A small image embedding model, trained from scratch.
Data: trained on single toy objects rendered from many sides on busy backdrops, 101725 training examples.
Rows from block 15, named by matrix and row number. Each number is 128 + 32 x the weight over the matrix's rms, rounded and kept within 0 to 255. All counts start at 0. Numbers have three digits each.
# c3: 3x3 conv (model.blocks.15.c3.weight, 320x320x3x3), inputs 156-168, a 3x3 kernel for each
c3.109:110131069125160151114133151097103091065037069119120117143160134105116132145129125134158151126137135147134145191169151153125115156130110119118142115097106093061098107125186112117135132166096146180170092136179129117106167125148146133101181104101157145155129145170156126123094106102107131180091107147101092052145125102131147076143144140124111122108086119
c3.110:156153158127147116125115146141119095150134091151163148174161116086079101165117170171136147085141097142169134123124167143152164169160084041116029081119078159163134138109090117167130141187168136150109052067115099080142080099107133078057119093020104121151118167149151134118133150105099054089089085160157125105160113131113140178163171135131106114105049156
c3.111:144126166167132119112096108098123190140146202112122170128136068145143101149136153114103124097123095105166101146154113108143075113100069098137102022071067086121106141104140158120098175154097124083113128150173152170163128197083173164154165199165207184165092134116043076115142104139171128124155139147161120095162173166184199213093131102063076108149180094
c3.112:161129194158120129112149126171143120142133131076119090143151159122149110117122083160181144127130135059041067139145157110124157216209215135134128170151148176172201104122180112107140134083102156141124135127199161128128122122051163171144107124122161169174162197157081130115084136098115130094114097073123110071109110113124100102162138159144133119198171216
c3.113:106107102135162141120144148144123145062110123100083112081118105163147152085134166042057089115101108083124134162132137130132133077101102123154103156137073138143133082060084071099111122118107075119127120118132108135146202175199146155073107136121122073090158183178099141163159178126106124042137154125092110162086102175075088180094139150157173121143167185
c3.114:107086097143146160127113136118090110075102086139116129102101111117129149111101108088091093122153097122150142108171173131155134135188148139119144042049048125170142076101133100140138081132099113128121094074073107137157136138158137169179133125143104109120139134119153146159135116129139159128135158160156142098157143095159148096139174144129141116175142118
c3.115:166141112147132127045119126111129140130142172123111119166121132151099101162150142122110104179154138119116093146135132151156168141138154148115123108134152132161148117091105107130075120124092146130167074080093147116101183155170200159160149172157145062017150140151207178188146148113140149160083102147155155095171162139143135119105073123080113108147161177
c3.116:089084113079084081105148131166141098134076125130133137094131127094153127096086066150162164125131137100113136081086094118112100108101123109138122133120135119093099117140110108150102136126133116132135153171118126145132094088127095110085160179100164168162100090062091135124112146141118122134140157126115092148123123137111134172092113121109169145096128118
c3.117:148140136163157091156080047123125172106134154191150132142173169140133127072124126112124121130123136148166164070073092014042072135061131135142126182154180104135125116136164142143178148142166144152132087133177130115172117118133114152139117109104113072111167163168157146110148161158094105134087093158152151098120135084127139099161128140181136175122156186
c3.118:170155154179171123109087084094094090174143126174163180097125145115173105106170134105111096164141149194166167095148166129167198148154210102105123095075066183140107187211181109154135102078097076108149139146174165158186150214195134147172157123162193179134129125127110137119070070109087138151137147148137130159109136129120156172145108092085097139099110136
c3.119:111124173144115190129154102095176111121075135127110146095085109088113110100121123124123107118104130130119122138136140135121128172174135134115139100095158092061106137071096108111120131139128145098188140150167190116165167209188201209197253242222149121136124103099122101090168157193194179176160153159094093103119136137136174142068109147065107136090086175
c3.120:159147146171156146121105090100140133147141190154155173132109158072128100081085101091098089143135114095113113136122083064073095152130158161183169148140167162171144138135176123097148122092104094107121105079124077072080072090054114102076142113124110123135168177175144138107137145126099100110093103134141132118127108088143153124148139148073122134055098111
c3.121:140181178147137130204229171126148127129155157119129150122123111078142123114122123109119076117108075114132106148154146141134163131100136060086087072090095101066069148151146130095086133167123112101155158149201094162172141178155068110170120138169109100097117129132043041104135175221148164184193218165080079100101091097183160142127092101129085092149100076
c3.122:147151139142122110142120113064088082120116106134132136113117160088137116118090086147140134140112092105155095164173174138137154139136133140188202134142152139154164125173171044119177095147148160108117114127150122138150069098069102132097117128109131166193160192180123153109089104130138121149080110136114102090136113053129101095157147134132135121115070092
c3.123:172177137128136121087140128141154170115157157127153091119099070147116152164156191109103101098119176111098099168145157159139165129121144132084133152126128098106131093052130102148164119102113160139146154122066121109119191183123161137107135120137092063089121149158190166162144119088154129147117141226177170063154133078099117147083100116094094118166124161
c3.124:148138146158086120194171207082139058091091074054090150121159162121120129102102134147142128111163087070116102124131140129122143125123118090105109073138093077131119131171183094123180049120143121139123091092142112129140095149094110122081111126092118160147127163152073098094149159144107113123136081147138168092124154083115113064140161163102137131115079116
c3.125:081091085113136077185151179117114125043107153122144123149112138122055066131152143132120139143120122129130113121148131133118128127136122162091132157061128163127114081107140132100125106075108152113140132080061125074088138115138131113146134135145137134151168153115125151162104095145121129106145151136180164105174163116155163112145197177124115107148089097
c3.126:154187184148118118126074124080102187104122150080101170128135163167103158164121126088124084104126117107121086143141123115135115157158153092077108121103096113085118121148133165146144091074063198219161165170181172184145176176131189168154154158184146126101153164123115114120142179150150166152156181231125096090100118090133183123153118139163168144176170113
c3.127:055108203121137128150118111076153118108153157127119131147190127133172160081119091128119116099099123081113082133132160126117109141124114099112075082054088159196190160145122152115161105118175163120084106113158085097145131161125147139100101107083108142132154161133145153115094080099098141092104078100122112089124099054158131071127137090142122106147117109
c3.128:136136068118145135134156127133106129141144125118105121077071105125161152104136119135127133106126122126100130162168156172190184146133163113047099126080110167147115102126139136130160129108136099159155172194189133109135131163164120110129077063038186168133100132079124155145073087135170132132151149148075100136084089100159122124132129121137148133115140103
c3.129:109110124041107138127134146198143127154149139148162151160144122088159145128127151078117123071106125091149125123078047155121105170137127148166153115098097082077146148082068077117115085133129125131186140117135134070094171161136189158117198162158164147157138130118133110137169158151163154141160160103087098166077109169053125184068137141089157135161126122
c3.130:098153123118144118149137124116162137083115142140123096162166147155097148104107126118109081135145147175158145098109097125117108132128149134114114109124110130112122104117110132125117126106081132127142046103145111127185120092097110090115076103085095125138198186160159133090123123103119122130092115169115117115112115060142140089164146124159159150114124083
c3.131:137102133140121121109114127127130112126072112134122127077127127127135144118088117142134150099112132124119111138151140131195152094163147084110126055101101057096074123114115158124139162144155131161182164177168172169203144139200099130145158172171100091135067081087081091096171175177181180153147189194146144168161146164140144139072134145047079149124118167
c3.132:123087107128114126121112109132134079076081091129124106135155136143167144088090139139146149138122105123114113147175184121141121112115136129097080145135120102116115124118163079108165066073108161147112104112141095126106147125141158130075161127123177156158139168170120141116094133104166123102081072136157147111152141091131148106151148114127134114110088120
c3.133:116172157149114144106125133147107099094117117090117110127102135110080111103120103160154112103123130130109113186218165122126142163188125141111124104105111123133150096134150119095139100086116164137177150120141125116135146145167147136167118149137159177163153155137090102064205217221113152182111127170184175133145130134086122084137131146087096133110109081
c3.134:124111110111100134133139124145146152134147132140169162127116120033158124071079058107112126109107110124132133147130123167154118127105096145155166116118134085096146122107073068105116118130144117143129163117095145114095153154137068086049088091053099111148078099071110151135125122123136104114159157090141170205133142154072153166072116113113152128134170113
c3.135:167158130135158191090147178132091074040103132108157199180151087141109045124125136133154130124082073131145119143139121123128094092135063108104128095079079110124114107162160176196152174153117082017054124115166126119142108111023124128123157123129191163127131069068060062118134104113081136144127117147172098068170135088131153120150099104120072163118085196
c3.136:163144115148150151142118157102133077139185173147164135113118111125139131156141139150135120101077065076099115127112142162180169155172150137182163157159177143168141194126040176121049119116174145166154122161091107136103158194172133146124098092070177180146118086035132143131119118142161181129127157109111101123145105140176098152054051112110087119145154151
c3.137:159124115158118154095113144201176136170143156109106134073069105113124102138109146104098103055041061094117098076119098134146085155151109153122107094103089154156120138082045186116070166154156106097079089111100143142088106144100113136133133113113141138104091093084094060077147174205161149150150150069121133156117126175177174207104071110098059068123103129
c3.138:059103122087149040082077092166139149150133171125133155129127093132160157111096076069107090056100074101139126138128094161162153136123121091141150144135117119124121128124049097092099092120158112141115131128123128096062167191099120118091169158146178213165071051043084114136106081094142136121153171082093124203133129173148115204121128099098154135118151123
c3.139:165155167122123101121134113139171170134141122114158145086139108112159146085120072150162165157141144158140088123127130158165162137125150089120086135159122174140131153130127091082075085100093075093044045105066133098110087126088147129119133149105225212102142124118110105113101123165102151144137159135077101084142139144211147154081081107134133140119079100
c3.140:112103113141114183137135152099140120090084093123110141092042107145164136127132077122117109100115121142155116138132118119137127116066094123136140108105124166127087134135106122130096105124137168167171168173153151142140169109127133145136199158147134133110112095101090090085181174161176140171168172154104114067103115121110126138101050104117112112065116121
c3.141:122146125131149121124103122159125055120151113136164113126126116125151144087135123110102116138140068151150149144149122158142145160119134123099124113118116151164166081086147031152130062143158132130157075054138121121194114110151080077081089096074103084125091112157120133162092124150103024110115067119152172101099163141080084112155125117122091122082094149
c3.142:120150148118162135201172163155119146170149154153131173144040071076099094071069030170144142135125118144145147153148137159143145118113133127143091081080076111123119089091068112109167144160172121074093152141156107106113104132135129108117144108149173160131147149089104086062066106129114125165188154154117112104112135163133156146045061127073034079095065090
c3.143:032062091162178140185152184144154166119137129141128073174128153138104099165123143134135141126108139103063059168175143134133137127135124122133147148153108137162149118144186151128160103133166167130121078119190110142121103109068150088037177157092064063111212183172225184146118120116084113128124134151199190064135151068068077057190149163165145127156158171
c3.144:107166150082119108144121106114085097148089107125117134167134156086095096071100037135133118103139105082094084143137155146137146153147157126174125130162142174161141101132114062117152096126181091081127092113145071105140100100114102096122093104100124163144126146106088131087079106124093105146150111138093113107089109104124141097096160149098110108094086060
c3.145:162133082119140098023066112147123090150155084134171149088105120115126128149142120099117090105095089090101105114137130154169149148121128083132144136123116147135163166130085161139127180173196125130111139142113140138128125147144144133119110085095151189167087074048127154146089113133140162151162161129147137223137126186145125163047036056071123100123110142
c3.146:120131136101134153185180188125156103142119136155147177087113151095106129100116082137122103140096061112127113156150159140129148146151162130154149142137124143152143061141146071132170099133192089070129097097169097123142086118107101113088125126103191192189183202176146167119083110180091102130144115137109128134092104102043071066141147161113118122091076108
c3.147:149140117122136145133099105164153156136143128113123111137150152127121132150141122154121160147114140152162135164160144140139135124116126143066048131079115115133115173169158112137144147125121125146159115121129146108146191176200163179201166126124134124130134118104174136113151160141120140157141119148164153089174176133184176159119079057126124114137164109
c3.148:128159137161176127112112124171148202167190200183178119117137157158117165147134164070129143158113120132138126157108146161135134156111110130153163170116210137148140115144153159127123086077119163158160183116115149102087159169129177171107162123104135086152197169133155091149158143149134126171132126147154169100080108110099135199085119160058089130107109124
c3.149:153130105143150152112123104142094106117149119085134157116136168132144128104104119128148145117110106155092115149133108144139137143122143086143126147146129145154155177118039122119102143134145078090100126134082145095124160099107148118118103098116154170149059058092076136119158139180174139123182138060103131223113098168153107198061112083108166109068096104
c3.150:170173144125134145088093114116134100101112089036107109111088119096192111141153070124122128128136119121141153138157154155147144089101129122159111138139137180147164115061071089100110115136141062115119132145143160140095196231233187155207137127179158166118134128122090093132166178185152113107205207090107110093122144135206204193128116171110138149134174130
c3.151:127109125081092117167122108138127102100085113094077070136101163107109149172177167093115089129139139163142169130146177137150137138109143097095132099104150138143143122135109121123126061029078132153151165178177089088131071085068091079048089124088117132129189167146147127068077079067141121148109077132111132195150146203111101144169114157153157144175147178
c3.152:112098197117126112163200185213189208139143139146137112136104081192150096151186147067112121170159153134129116173149163159118129148112133122129098136131091118130095157152027141137077140092094153114095085044091130117089157131072147128063180164125183163194142137136175142155119095116073087132115094131023063156090110129080100137098086065139068068121122142
c3.153:147140081085068092115132111149123124098098108108140087118114096151180186118140104128135106130106123104130125085105118121143150198199212121090113073127099155190166060111138122105151100122085112113159127144176163157175152136173172127188184174167153181150128126124120155162155197174109089141139104093183137104148140124103118120096083082131150153136152105
c3.154:167115121132151188151135129129137147056083147081132115118089057177069125199159139174142155154134150141120127162154157152161156118106132114092109165126130150138122103096075107135072141088039186197192222177162178142164123162141131158176163208233116118150137130108112130083128157156144180215183165206098121163117135172121135211115073088165130131181132128
c3.155:164170181096089122070111122152146142137148170119108157061047045147107125202174160098137125146142106155149122120122133137158138133174147131141146146157140172133133196139105178157121155150147125139217149148144138144141179180165134137162094117171111139097132162142142139112145133135137166156062138155125157178137138170167176176088058017080094074162171133
c3.156:135080099119130107102097103149137129143127111141172099158095105124056023171145139128118112088126093063103094174158132144082139112114143062050074076110091160107149128069125101129162095158131191177137101066161109149206130134033095060112148117152132102099116127123146159178112100098100112111067064145167142046145140054135164111133111142075067051156152099
c3.157:185164132138135084093081122054111134109142098151108039135109115221182171165137141096118162072107138169187168157159140158137162153153158108080027140109109153156164136099138143126162105153142164146134093093163079117138086061092094095138061082109024033145129123143186161176145166111094095094133156207159119023141127090109150166138145085121155092126106141
c3.158:129144131148136162131172170069099124131115083129119153124109051133141112130103073101093096121119112160184163216187157179168163108113119108122134098093104127152149105130134117153152125119081160121155150127157152128111171159130165132116167103135159134124129123112105119111117091120136130137161140120128152175132142160109128176129119074133096092153113154
c3.159:119146199139132198097140137104175177100145158113122165174157166131154146100134159142152131139140134105118100102100135136129150168161147148164141131106097147126090137152158083110107055100132167170110171178174169185187153170176162169161205171174152152106174178148127156109151158132144193155120125162177161184172170155160158117197192182191165133223158133
c3.160:097085097140170138168143158114109145108142147123148092133128112132090102146128101138119140131129118115150126140127129128141121100121096173120137130088152172169118096129141107111135121121156121101114103112115128120150149179194138120151145159152129125150124149123121091085130141115116111116125119133167162046152153101092113080155126135131129106113128060
c3.161:112161141159134133173112111060118078088018047101103099151156183116118144157134124103115096144147109113121142131120118116112082102080076134144098122131083116077065129135155103147174141114140150150135105105114114130113059059061087129084114133103065107066106168133124145112148172086110098102084101120132104123124131079125104094140153136131135110109062067
c3.162:102176128181210161213164121165142085155140094187193057122161172139132147126082087111110113122144149096123119150143111115113126083095145074139157087130135108125125113175156118136117156142106140135128091067114097075149137144134123128126092142152113138152160161138173142099133118180092130185053062173137125085104125106061107085150075089116119116098119096
c3.163:141169208182158211103116069180215155190157163121121088169169139152166136079151121086088062154174171075107086139144119127132135148147135108080081137150169104125165129139161088112129093098127127131146105086147125118125121104101152165123193182182143124101111088138109148107075108129151125102124131131115111115109088070140110099170136143126122116120131154
c3.164:167136149135096103083133079150122125146147137096105129083153076053125058087147160070115097114137126155143136153149153156144154146129141145086092168113144157131184195150060178133039123113053128141102155154105197176112152181176131130175131154167148109082065117130121138108182140107118134118101121114006016106076120159091127120114117096109085115137112174
c3.165:112124127132176129132123129096128170137153143177151073141100069190131186168160198098107132137103060113125123159141169148155161130102144115159183126115155090114144096130137149150127191089022184164135169137084155131146149140082120169110117122117119104142156163170150124097183143182106114163162152178091093153095079117110100174109102106132136099147175173
c3.166:174175128089120076105067096112113146209192157073107161129112109110100096122087123131158161122064075086113094133157122161186144151130133127151142142139123100121150174143070135086077118055090136129155103072090132127109142145133161104108120109081138135084098085096143137122170137148111136158123183137130108166137128149078124186103107125123112137108121130
c3.167:088148121142130118173093092134110145123122072108127105098129151134106140143116154192139157098099132090120120187178155158165146133168175111124134157105124125098140127091135118118171100126159090102113116100129115044090074124119098102131155173160088143127113173128142170143111157153101150127184088097122123145141141148113123128097179149151172191177151071
c3.168:143156174173191188123130132119148176091144178119105090111170141141116097106096100160205116133139121105094132103118142126129145143166111105108118118153124104120124123119159129102125169127150200147133160146177090064138041081062131163086122115099083075075078160117092165136121126085104117136094078140185179120112100133103130178126110125138119107164098121
c3.169:168168151124128113120109078166113089151155077132128150161093105083117147093175107103120112143151121144122118140125112115122132167164141118143143135144089120106140139109092172136111154133119137110152103116136154086102156121100188147116222205168111134099109117083070063080139137139145142131155090143068055100098105134093117112074126085111168181130111178
c3.170:096122149108138106108095068095091136183109129123094095119122106063072053076130075121122090132110107148125147166124100144097118159105133109087133156122141153180135131164129173110097159118102091090104131098090083056073255254160218193114150128136117114085134117116125101070183184225165144169107092112073089105095110101110115142131121126079079067100112106
c3.171:133148130118117152099133122139158165138091112159150108132135130167124132184157153071083088046105130119130103149133162121127141134118127156102117160100160149153175109133153146148199150106108108057056169125095179152149099141138120174146160166132101098102145158151126135137070116112091101162194153177191143105129158102091198144093088072140082125157127121
c3.172:075049100143160129176162112124164182173184182175203175141098116071130107121151143123145151167147136097175131164169119093132080129105086098113147125096111120113130130135156102129144099140095131101106144144123108138130075074099116105114131110078143155173154163147171174138132113136134113116121116095171110099146129134118124111132123136137125118138105107
c3.173:136166203073111155117143162148144155174140100201122115137088107159102150113122119116099099109090090130126095136136144154128138157142145104139141073103144167150165113121114099109088107108110148104136147091115107119156121126128144112126190155150106115127115138105106098080087053089065059166144149189134165155121177152077130086177108129171075093169112087
c3.174:150120103144144120072126096166151131119072079093051074105134118174147110098102130120149158092112106100097151178151182166142160197193161097130139089119113119123124075111112126033047106061087091083101148079083114145113153167057181153113157136139147217189135101091133100047152190164135120148143132175151129119152102125138132129095056130109141086126201066
c3.175:136083115069113103070118104135072114143121127140101143089109088068115083083097097057073038104102076180202174154165142129126125088101075090066071119081102175152157193159094154163128119149153165180147134114065090124111210193182200149145101112125152186128134110145157141138129099112149092085145116092138101140156123130134095135139108105139115117092171163
c3.176:124126103154125067175135125101123183118123132135101113119103095053064079139123145150157138118125129122132140178170154154118144128099099176182166132131166178178154139127142142155132154141116163149142091117128073103137155144153139178116146213190106071124100122117141121104143115109142124158120106132127112184167141153123124141098095088128088056128143073
c3.177:118093172164151174182143139115127168100036134139119143073087127143105101118109115135134178115098127113145158114132145123128091178138159121136102090109150090088118143137117123081043099077052147161188112108136133159136171132121126127121172153137075111124133107090101064067226190145143125150132104164088087132051084131141140129145172133139172144065095059
c3.178:141097112117145124122126149141077091120103100127096198129164136089148127112084109152172191096143136095173151151144143139152141130134112158144131156132115168142133089102073122092068135118141065111066162134068139116106084118098132111121139125129212252225114119100116152137086085084164134088160158078089139178103130161145147194148087124097127119088111104
c3.179:116166123160148189072085125146169138157138122138144158127141147163176158102078172099126150123144170105108138161164118159192165141125146106149152057080082088117068107080118086095112082101138122124106106119165088156151146121129125102071156169129127141180095090084087122110068091129138151130109175106145146178162152168136139179150192159150173113181146117
c3.180:118087082091115071125131092103086071152123142144141147058048102125106108100124139081083098067102065133151114207214202166143114155133118100121112145135136094093117075067124057075070103084076117133153126212201118130113140118110156138143054088128169154123212192175183167207189183122185159125180176112144165224111129193044066116057094091132138130172142134
c3.181:193154113135122116055086093123135112077147144146168158129133112069069060197185209100074076127086139118150132126125143134140145134138131160137148157104146086118121153133125119157168090100092200175165168151145147156145161137154137116140111106123095048045105124139169186180127141094126113147004042129145179135135151130127083070161131155134081093189126125
c3.182:103121174169139142084061135110170208122126149093086113147179128182194150187182150126129131134167174091089097150137147105150155086145092136124106123086113130112118102126136154154140172101153168106057122111118147112165146172181135124176165111143124106108095082066072099071111121116140156156110126143145171119130114094160129123116102123141156124195140128
c3.183:180136160156150156160078134131158169128148170110157152145130147156110114216148156160173153135132095116124099119127148089120115087100111123105140111112141134117124114106152173069157117105147146129162161091178136146091136130136163153125178182107106148080119112072137115116150151112134127137141155137133146030098139082106110095157181207095131162120147137
c3.184:096084145114144127189172178097152116113144143150175171119132102070089079110123071081100102099113145120136137173151151164182170180191174050124146114102129134068104100105105126140128156181171102131156104127106141110064138134136174155140171152135218200218113071109073050062191182161135149090174183104118098096154144148118128109067084074110114094109165095
c3.185:112121060117132103093103104157144140143150131125129146116155130097137171098109151138128148091099108097116125149137147172154158125137141127159149121124126116151146095125070126097086150126141062078135092107108157116110123110115107116092091107110165200169087115101068137171210140110174134099187190074117148214135148199100129178136178149118157091128124102
c3.186:137105123139140192138178183156143116170089092138151175148118133187149109123133127100083104131136138127165138206188160137141139164143132055036106108087143137117131123132156099120121125118061145101099156151128079117154116117140131154126136189191109094091148120130114117144141118148143122130140157167135153130132121178156123194095082028122131108106181138
c3.187:154136103101124147120149143167177170156125140088077133135105154125132137074082107083083068112069096142123131159174136162174147134157150095093082119093061139135140132136102124106131111133173103157145151156135136075072176197149126136123117108124157131097081038085110124122131089179157149130114121091093112220105112123149151132048112097062112119077133152
c3.188:138145114090111134076145111164094114133125141132129118127128108126093058151146157040116065095128101160156127072100088144149118147134115101134131100072081162140142104097057173130123115148114152112116132119098122142112064053075148131135083122121124118113084134098116138117154147180138145125126135098119127136089145136091133135096146131137151101146160121
c3.189:130148169177181122132150130107093082114127099102070112106096084150170152142148144158128136124119132165152154156132149164138128118136123107148153124145140118159181154133082109100089088090139155169176132145153137154101189163157149119193177132175151115153116090102123096120150138170157165180132166136077107211094149200137134166065121117088144131114154088
c3.190:150150181103138159124100094150144077178155103149132108165138138196162147129107143115142129110134101090176109128136135142144128163149149120105091131146106153165100131177162120140177100130158131115124118058121151050140099067070146110108134162187145159128160156085106114067132129129116122119141037127139140132163137109142159143162205121167137153163090128
c3.191:170126120081113118102164124156161128132134169152130186105102072104099092088069127058097088037067077117159152138115131163155146144161137142151140109102128170116144151132014178153075198195175109101117125148117119113117139158135139101124126089152195219144092097062051100141096082129109157122133187125094105159096066101170129118051071061041107090117100087
c3.192:096120087161172125149151092122144146162164165219223149154101119099128084142148123110136152150152133109133164095108054069097115122105122117104136144151145103146136115149169129127178127126171107090059079084148097126148091082058076105075085055069124053126192165162178179150179163150138094146125140130182146115141116084136139107170126172088089090131138138
c3.193:105116021112089123089133158097141073143143111187132109110067120134090140126131136087136131104142132087154125143142163163128190136116158090085134142149157136126172095139162108166170095165164213191196175097142082115139095123083108144145086129185105078101117111082168158072112121110110103130105174193194133054168159094111172135105113115144124175127076186
c3.194:122125099097138149107146152189169080130152106109166104064139119104132154128094112105119152041087093082133128131105109128106096166146146070107152095128118122118138120125060140116095174191156137152134114126153093112106096115145100117143155165155147172135131136100047084097156180198100142128065182141102051075118095155136143174060067074124151103101116096
c3.195:082080053108125097121188115074103175122121148151114117137054125071059087185170132089110108167129126115128136106123145148139162184164187189140127155133102105113097096153140120116132126152129139141148115082120041079138110148096114086103115098127130100069162140112208174124120160164116147141169157169140107096154149130101141121179110085145129157148111161
c3.196:137117063152144175127086157151194182102167107136120081153102133166149165167146172132107137163187206099098138145144156151145166085086098164166183129143186047087117060104164071121094107102088125166155074082111126108150143149153054073110039019067101069091144175169206191169161183138116117160093100159152164083139181134104099115178133138205190185138224190
c3.197:165101111096101110068117077116093020116147155091101183133142160107144153130100117096140155034073115065080159125166134178181154172139168139155165136142163088127164159137062162142040124108145094112140140112074103067111205138108200124077150078044151153134087069107147173183114121158158128149186158074096145242080121202095101186044095110094163144166147143
c3.198:112121083187167080118113115106162204093140167131136147198177162078067077119138123165188185161149124119129143082057106124124154155138170119091068095101146180215197098140084095115169132149156145154140088125151102129141094080134130118154144103116186199188133106077140128107076124167065094089088108100162133090111114115099112165157148132101094096086081127
c3.199:073048046102135113113129148092071111081075099144153125137117096134112143137094114123134149161158125115122125135206180124114074107099059118079140090079112117092125080139153109150131072111092155113115116119135113139116116090099160133082162129106113124156174180159181169144150109109138170156151173169156107063148126098135136089161169193189158135156113142
c3.200:179139109100124105117119095141140162131156162136157167093071068147100128121158122122130104100121122089124113164153145159177165134185202160165139090108100073051122154129146174151138149133121122127144164176169148148141139181176081092171098088156165186172131108124152115098112070111168100124110120118130134144084129121101122143114119022135100121178191149
c3.201:141120146145127148135126117078099099135159159101150168101111081159166161166168149112143171107114112121137140123134111142167137102122120100125104080105123101086090115136139153095081197131120111135166092129169161196198167163106173159125169169134144150160101105131079077066111131129150153164153174169154135156092088112125092133121088071153132130172167196
c3.202:142102117134101083121095098100121188105157126105141077121106146084118112130130171105104162097088092147146180178158188142165178160152189178139123165088143108115107108142149161133126190112108141182111095138153148100161168128123152112114166147146152161186143173162119068044140141172107147142119113161162130107138115128066064079113094150144116088096115126
c3.203:140149151176151176173130117117149068062102025115091055170203185140166167141113112158180156136131157088104074154149165083109127129156128119085140151154159155162177128103155136144146065128167158121094093112113119092120149138096173148131188165127108134161171187140120159141145148129172168140088082135142149132138144120141149101165168180169180168181121139
c3.204:092110148164173188128114172090076077065033082131050111132162126064104137131090089057084107114128105094127088173171172169154127137138132165166131145144101128111064163135134123120116119147151115149143120127108102074124106093115145157099174163165119125133158159108153153111117124165130145160132128136132100098152130070086099117192204188148171177083133157
c3.205:156164173116123179147172143157186187147116130142147180134161159128135154107055119117126142122122154119114146162165151122122106095054082073122132086090123066097100099068095158153158124111104116134133137124155117117194203142108114128092124148092071096081095096148138156143115140151107132156117138158140096101157123139124138171146180081170158132158215126
c3.206:175112065136083115152138135098085128051082135115119110127152144124143127079078135140137129149106114153111096176171159200192168174161166074110095095123106117113091131112107094117147098120161145133106162186151143144163115153148086106149068096127150148093093075120095080072086152157112131152114116143135137148120149166123138183136105085128118111122129122
c3.207:199147109159146125030102105120108074134083071097079135104120140187079106182136142191177149149112139101128118144147155132152137127129113165146101124131098113175130145163125124131138129095109219170206209196188173170188097200255096131176106092129114075103121093096108137102043123137045116137091102123132142092146172139138154166130103124194102090198154157
c3.208:148097090089073111095133069181185155150138161133135152093132122135121130051053066136138145126106105074110099107130142134148114140139150117162143132149126153129106147074038129122092123103143118119128137156102110091129130132099149105085126103096118181159052058058057125158133121147148106108136165133086102168138099144145122136107135078144163127135101106
c3.209:165134097155138151083107104139159128168154102131106139144144140163150125102101127114108073087072073101119126125121151138158174157146174119160158152120125157125100171108104116130139148150168053063073160157108151120142126105108120146113078076106136169158061048040079121102126119150142131134172154103154170255146109180137087167140157094084137114115137140
c3.210:160135132112103147101134088125143082158115062104108156114143161139179130078091083182163194132122134140095161150169141160171158181166166137149134143159112127078117134150134074128063093078111037090103140207102118115080166165125171146121144128133179222217070061096103157154101112153146162173196230133049083166061099147169130201088047128097166143101116129
c3.211:180128129150136137085136106110089074126137121116138190124154158091128133129124151139150159130135117162125159135133118160151150162129143136171160159156132166194119179126040153123051157101137112107126154141091188104115164113143160117104097090108143143114086078092152179135154107175162106139193137038065132207114123210165134205116090104139146173147076158
c3.212:151143100143143191106120189167154120148175134129138096150131165174129147142135137117098146135167204084149169140126137140132146120117129120077107089087158100143133061148169071174120067135103169207176076102123106084158136088157126061138068089100122085079146127093154140131126155142102128129053049132163187086129169117120101098170114108175137130176171152
c3.213:112066082107107122066095086157115133098147143151158157148174149136102061087107084097087114078082047128105057090103124119128139139104154151142147111147149090111064083127091145134132139138177175153129080090172138146171152126143102115102028064061060031064105106100146120109119098103127136098093076086154122109156166139075111133113166120140122134109088157
c3.214:107151088105076132132100182161126097131078144172146149100123130088120087101106075113120121155123117091095103136144144148133127159139156154128150125125140136112116098119170107137163090133097089056096126130114126128080139130101130108109123138137114068129166180180180195163089093116102090122087089118092081070116096061136177152150114124123120098146122134
c3.215:105129131142171107091111104127117171148173174191202175081069077140084088163141148126132155112072118092107151117137125153110134159130144090142173127152114044086109109108053145123081179162116145100091132114121170167128149158159132172166137165200114080108116097126063067088121102076143125071111116112165139153180147169094076093150158125177152125148181124
c3.216:171131134159187186141150120087013064136131108108145173143143137138139096122138130128140118112121114130149143145151136154131136144136137108138133149187140178195174138144141113102109144134135112074091131152172066133161184175181172179168168167186148183164148124129118124134122133117182143079131125128161123134126107122122112151111080116138159117163137133
c3.217:140137161130150192124118168116095073136117134155196143089111137052053104179144124127150113039110121078074106138131149119121180140134134165160135183129111171123190123149169147153119097127129144086154132143174134123110119078074160079113188099151122115118201181141184197159064079138122121143157160162102064053087092067037069078129100173131156123138108165
c3.218:164177163094115098120139141090150121176145176079121133047067111083157084130156134094100086154126106136124139144096077189155152166144112133144146132168132124145167171181103099106086128160119128148137109112105115152163222168172193142132078135095144139116178156154105096071174151102108139102125185158080115068147148108125129130079098056147136119148110127
c3.219:151152138081153159189151129097136145165116125119118108137111128167159145180158167166151148101100152119192143182160186157135195163156181096112126088084121131148104104141168107101145115114090224205193161150172125133117131088105142124110103058108177181178232223215157161129125131139124118108103096149152108084126112069113111150168181185158177119151113152
c3.220:187153169184143179195154179088085133073143125136126107148157119144170110140134126155122140103101082063145124167155156120140098137141116100122125113109133122181097099146124187153152144115178121132122126121113147120099134191118115141132178124140111126148130160140101102124170149142116148101110067113161118085124126127135150110086146111120130113144085119
c3.221:098122107077097104153116131100189090142157131091138146097153160147149163141179146136128132120135088112108100126116100125133145147139134102073055124079107097139099057131138141128159153129128091167145113098106120095091110140131149098080156186114131108130142158161118133119159130146107125157185111177150186130136169138106100084150158133169146108124127101
c3.222:141121127145168108132166135177170166095143093138153095144132137132099142061076091113127123126112119117125151186193163123133109064069068154158113142143140130176155082103154136123129164103067030072100131131108171158087100137108119146117125125133157136155119107116108055089111127137197157147145168168132105098136142193121133162160133116162116100140123121